Weights of a small self-supervised image encoder.
Model: 7.54M parameters, 32-pixel images, norm layernorm, activation gelu, num experts 32, patch size [4, 4], width 256.
Training: adamw at rate 0.0015, 12400 steps, batches of 256.
Data: trained on made-up road signs on poles, 245000 training examples, 13.0 epochs.
Rows from block 5 of a small self-supervised image encoder, named by matrix and row number. Rows with one number within an expert belong to one neuron, the router's apart. Each number is 128 + 32 x the weight over its row's rms, rounded and kept within 0 to 255. All counts start at 0. After the name is the row's rms in percent of the matrix's.
After each expert's rows are labels from the 100 images, of 14848, where the router gives the expert most weight on average: "strongest on" is what is common among them. Only what is clearly more common there than usual is listed. The data: made-up road signs on poles. In brackets: how many of the 100.
# router: router (model.blocks.5.mlp.router.weight, 32x256), inputs 52-103
# up: expert up (model.blocks.5.mlp.up, 32x64x256), inputs 52-103
# down: expert down (model.blocks.5.mlp.down, 32x256x64, transposed), outputs 52-103

# expert 11
router.11 117 [ 97 143 123  86 127  84 110 119 112 193 112  94 174  75 141 120 218 134 196  91 117 143  98 101 198 178 174 138  95 153 115 106 176 108 106 161 191 105 146 185 115 131  90 181 202 122  87 178 136 126 160 110]
up.0 093 [135 211 185  88 163 140 116 109  74  92 168 104 163 135 100  66 102 102  73 166 107 101 131 118  97 151  79 151 130 153 107 109 192  99 159 150 127 140  84 106 175  97 117 138  34 113 129  52 112 157 123  97]
down.0 083 [ 85 117 158 159  72  98 163  85 162 197  96 152  78 165 166  92 150 154 146 130 156 135 181 137  63 106 128 106 132 145  97 158 182 104 165  99 132 103 150  74  60  95 122 145 145 155 102 145  96 100 116 122]
strongest on: pink rim (58); white face (52); pink face (41)

# expert 0
router.0 083 [ 50 178 107 103 138 162 125 141 119 209  83 178 188 108 135 111  90 148 144 104 117 146 112  64 151 181 139 139 149  86 167  98  95 145 114 126 145  71 138 163 136 127 123 155 119 120 105 145  98 135 151  77]
up.0 100 [101 137  94 120 104 140 153 181  83 122 157  82 152 176 148 177  95 105 164 107 104 143 117 123 164 130 119 100 123 138 135  65 148 136 164 183  81  78 150 167 105 186  84  88 127  96 105 143 151  67 182 167]
down.0 097 [136 111 141 115  94  75 162 150 124 180 147 146 169 178 165 155 179 119 118 135  95 166 178 106 131 101 137 189 115 107  88 121 102 159 150 115 141 121 122  90 107 148 166 162 128 113 127 142 144 114 126 130]
strongest on: white face (33)

# expert 17
router.17 089 [131 115 139 164 111 117 153 129 148 163 112 104 138 159 143 135 142 127 131 154 149 109 161 149 102  86 175 196 148 191 119 152 135  75 109 123 130  90 140 153 120  80 116 172 194  99 132 137 146 178 168  97]
up.0 093 [138 147 115 162 120 163 113 146 165 157 148 105  78 127 139 118  90 182  88  93  91 143 126 102 117 156 158  96 165 110 138 157 108 148  99 135  59 141 129 157 118 133 113  70 162 155 104 148 135  92 133 140]
down.0 098 [130 134 166 156 137 134 101 123 132 156 102 148  67 129 125  80 144 118  39  84  91 108 113 186  93  93 144 114 169 127 203 127  61 141 138 138  77 128 105  59 119  86 122  85 140 189 192 125 173 152 127  97]
strongest on: white face (55); black rim (28); grey rim (27)

# expert 20
router.20 090 [ 81 161 117 186 105 163  87 158 182 151  74 108 167 125 109 117 155 155 117  97 127 146 141 151 164  94 198 127 182 122 133 189  70 131 167  97  83 108 187 104 161  99 126  96 122 190 141 158 139 143 149 114]
up.0 099 [207 102 108  79 136  78 162  80 127 108 170 109 124 154 144 196 107 120 176 121  79 145 171 159  95 115 113 156 123 174  93 118 170  98 125 127 127 162 150 154 133 107 111 145 116 111  71 167 148 133 134 144]
down.0 095 [119 109 126 211 152 191  84 102 148 141 140  71 100 142 110  81 155 124  67  98 105 123 126 128  80  99 153 150 165  88 157 128 111 115 101  85 117 119 139 163  66 113 135 110 192 139 124 155  89 129 163 129]
strongest on: white rim (56); purple rim (37); purple face (35)

# expert 24
router.24 135 [127  91 111 145 144 110 127  69  91 108 171 111 147 144 234 123 124 109 117 157 146  81 169 125 154 120  74 102 142  90 111  70 146  86  85 111 131 146 134 125 136 161 147 159 101  95  75  97 121 136  98 187]
up.0 118 [179 210 139 167 130 222 116 108  77 130 119 156  27 101 122  88 127 156 164 118 132 139 134 121 150 168 109 188 151 116 141 108 147 126 123 146 127 148 149 139 142 111 137 145 103  82 134 141  96 101 120 143]
down.0 124 [109 127 100 134 130 142 136 177  76 144 113 141 134 105  91 141  89 139 156 112 145 126 133  95 173 124 127 131 170 175 145 174 161  98 143 147  98 152 169 151 176 128 127 189 145 134 107 115 154 105 139 134]
strongest on: ring (29)

# expert 12
router.12 127 [137 144 103  77 107 122 111 195  71  83 142  66 109 130 139 135 124 160 137 143 131 142  89  92  95 159 134 119 160 111 192 140 191 195 147 124 108 118  57 173 139 174  92 136 138 110 141 102 101 127 134 156]
up.0 105 [103 135 154 141 116 122 130 153 130 218 106 196 155 152 106 125 140  80 126 128 133 141 127 111 178 136 153 150 118 183 109 156 107  54 142 117 150 119 201 107 152  76 156 114  76 183  84 157 130 189 111 114]
down.0 152 [141 113 137 157 117 122 153 141 129 248 112 161 140 134 101 165 104 120 167 120 118 154 132 138 197 129 149 142 131 164  54 146 120  96 118 111 137 123 159 112 136  40 169 122 110 185  69 142 124 166 145 118]
strongest on: yellow rim (69); grey face (38); orange rim (31)

# expert 7
router.7 072 [ 96 140 179 184 115 166 168 113 159 160  85 130 223 102 153 154  91 181  57 154 121 120 138 146  84 116 155 101 107  97 129 126  68 159 107 164 106 116 152 123 161 121 108 128  59 134 132 128 150  84  66 110]
up.0 101 [ 79 108  78 175 123 160 110 140 122 161 105  93 120 112 168 140 112 132 120 175  88 154  90 154 120  98 206 158 168 168 130  96 136 168 104 153 118  54 165 142 125 135 107 149 154 161 181 181  92 182 150 110]
down.0 103 [116 175 136 157  97 121 140  93 143 145 118 136 135 129 145  74 142 117  79 111 193 128 107  74 134 180 157  73 141 125 106 184 125 103 113 104  91 126 141  81 134 123  87 154  82 168 124  79 214 121  82 158]
strongest on: purple rim (40); black face (38)

# expert 19
router.19 090 [ 90 135 114 157 196 101 137 164 161 177  90 122 167 119 156  60 131 154 172 152 161 105 163 174 133 153 145 110 114  88 112 159 153 119 139 166 162  70 167  99 124 135 188 134 126 119 166 126 114 162 134 155]
up.0 095 [167 137 130 109  97  97 146 100 149 163 127 168 162 149  96 163 118  97 136 143  64 101 143 168  97 122  96 137 108 205  58 127 131 129 147 110 151 151 129 129  53 150 131 105  86 114  94 102 200  69 170 120]
down.0 091 [ 91 129 172 102 154 121 127 113 137 130 128 164 153 161 134 132 159 128 154  99 151 103 126 120 103 157  82 113  96 181 149 151 131  67 147 106  93 109  96 140 140  84 130 126 109 116 175  70 125 139 151 116]
strongest on: pink rim (32); white rim (28)

# expert 8
router.8 096 [160  93 110 167 123 140 180  78 135  93  92 118  85 158 129 155 125 164 171 172 174  77 181 159 113 108 130  77  86  83  43 154 164  70 148  89 151 146 182 141 105 151 168 108 127 177  96  69 169 134 137 123]
up.0 091 [ 96 121 134  89 126  99  95 136  65 136 125 156 136  78  83 120  93 169 106 102  97 109  92 120  94 162 153 130 160 118 123  49 114 181 147 144  87 139 109 199 153  86 126 140  43 154  66 140  98 124 149 129]
down.0 094 [ 80 159 154  82 103  58 119  96 169 163 132 137 149 158 161 145 126 127 145 154 168 101 161 116  99 150  90 112 149 163 124 108 112  90 124 173 105 103 126 119 127 147  58 166 108  97 181 110 157 106 139 156]
strongest on: black rim (100); white face (25)

# expert 30
router.30 105 [129 140 152 142  85 122 120 107 129 195 134 189  73 105 101 175  73 196 108 136 102 149 131 116 137 141 135 123 107 184 161 147 119 186 132 141  91 137 115 126 101  91 107 107  79 138  80 126 130 132 143 152]
up.0 102 [123  79 138  87 152 111  90  95  94 118 123 127 131 114 147 101 151 109 203  82 143 125 224 112  83  84 105 153 148 105 162  38 136 121 105  97 128 144 124 116 173 133 154 107 158  82 130 158 108 133 158 121]
down.0 087 [ 91 152  85 156 158 104 110  70 119 113  91 137  88 132 125 199 151 131  65  70  77 103 103 154  53 158 135 166 141 211  93 145 168  90 153 108 134 110 128 160 138  90 117 167 126 134 143  94 142  94 142 110]
strongest on: teal rim (100); pink face (33); grey face (27)

# expert 25
router.25 080 [ 67 122 166 110  96 137 169 118  81 149 111 112 157 175 147 133  73  76 141 133 213 161 127  88  89  70  75 120 116 127 147 133 146 141 109 170 165 111 112  84 160 108  99 132 124  87 177 193 107 122 149 124]
up.0 092 [147 169 114 168 119 133 121  96 120 175 154 132 109 138 110  80 120 114 101 116  77 138 134 138 104 128 116 205 161  92  86 147  97 142 107 114 115 141 130 154 121 129 136  95 117 100  93 157 133 180 155 117]
down.0 095 [122 130 135 109 154 147 154  67 140 112 180 131  77 110 131 132 117 116 112 170 194 113  60  71 119 138 129 102 172  65 122 142 140 174  90  66 120  73  93 107 143  76 147  91 119 137  79  94  93 151  78 129]
strongest on: black face (60)

# expert 14
router.14 103 [154 102 115 111 172 116 129 120 165 122 109 142  96  92 112 114 101  76  70 140 101 141 152  97  77  75  72 157 114  87 131  95  88 134 113  52  49 152 131  76 112 134 129 103 126 151 172 127 141 109  94 157]
up.0 103 [112 188 139 146  51 181 142 166 140 106  70 125 137 180 110  96 140 157 131 113 125 155 169  79 128 168 174 172 114 147 155 184 101 161 112 132 141  39 120 108 132 142 112 129  71 137 159 126 165 157 129 130]
down.0 146 [ 35 128 134 176 113 169 141 104 179 121  70 119 154 172 102 122 148 181  77  88  83 106 113 108  71 144 127  51 170 115 133 179  84  85 126 168 116  79 136 156 116 109 122 183 176 117 146 159 113 106 129 150]
strongest on: struck through (78); purple face (48); blue face (46)

# expert 18
router.18 097 [116 136 123 140 103  94 161 168 184 179  91 127 116 152 129 154 101 127 137 132  91 156 132 158 103 140  91 130  93 167 121 154  81 118 107 170 117 136  85 118 154 161 135 120 102 122 120 131 165 169  75 107]
up.0 099 [120  89  76 124 129  80 138  75 105 129 101 102 170 126 159 118 219 179 114  50 135 127 122 150 166  94 174 168 177 137 151 128 104  68 134  73 136 110 185 149  91  94  45 103 156 193 158 203 121 125  88 145]
down.0 100 [114 128 103 176 148 176 124 151 191 120  73 170 101 111 158 141  66  90 106 191 163 145 150  98 127  87 138 119 105  95 105 142 118 160 146 111 136  90 127 104 136 125  93 127 101 108 183  83 144 148 104 156]
strongest on: grey face (35); grey rim (25)

# expert 29
router.29 090 [168 141  97 162  63 161 121 137 125 211 110 162 113 157  49 140  88 150 125 108  71 126 129 165 119  51 122 213 147 101 127 151 135 140 139  96 135 171 152 129 107 145 111 125 134 177 163 204 133 104 165  95]
up.0 099 [137 161 155  92 112  69 107 133  88 123 132 134 152 160 109 109 133  88 169 132 134  96  87  81 133 148  69  57  84 112 143  90 135 134  83 144  90 149 104 168 191 133 159 187 144  20 108 108 117 144 108  92]
down.0 096 [135 103 100 127 113 147  87 124 126  99  85 122 173 122  99 124  98 121  94 121 134 141 122  78 142 172 101 130 124 103 196 137  95 124 131 113 160 142 130 160  77 147 164 114  85  60 181 119 126 128 105 106]
strongest on: brown rim (42); teal face (37); green face (34)

# expert 23
router.23 135 [137 127 122 105 126 102 113  74 142 100 156  22 148 106 142  79 211 120 147 104 138  81 136  99 158  82 113 160 144 149 132 133 142  83 112 120 153 130  82 124  85 140 103 129 186 182 179 185 116 161 137 129]
up.0 109 [146 145 133 116 124 119 132 140 140 171 108 172 118 139  91 105  89  56 140  80 131 119 161 143 151  73 127 186 126 207  86 179 116 147 126 116 168 140 141  99 128 164 186 148 103 137 125 138 145 127 153 149]
down.0 087 [132 150 129 133 149 155 186 124 137 180 130 119  58 149 148 155 116 122  32 125  49 183  96 122 136 123 121 123 156 106 104 154  71 212 122 106 143 148 132 112  75 121 121 171 100 143  93 148 119 127 159 109]
strongest on: red rim (75); red face (25)

# expert 16
router.16 083 [119 137 171 195 103 132 173  61 193 148 108 120 161 164 156 124  62 125  57 131 105  99 165 106 161 117  69  91 103  48 162 137 102 141 103 178 156 102  85 168 143 108  73 157 111 131 158 134 125  63  88 129]
up.0 091 [124 151 137  99 117 121  93 133  88 153 102 125 184 104  82  72 171 101 112 166 138 108 127  93 164 100 135 145 132 162 112  99 140 155 131 171  27 130 134  75 160  90 173 152 122 115 191 130 136 121 102  95]
down.0 093 [117  91 168 174 166  97 106 196 120 111 150 147 173 156 119 151 102 134 196 102  51 120 116 195 140  69  66 145 102 140 174 111  98 110 137 173 161 105  81 130  57 120 172 110 149 126 120 145  98 147 190  99]
strongest on: triangle sign (44)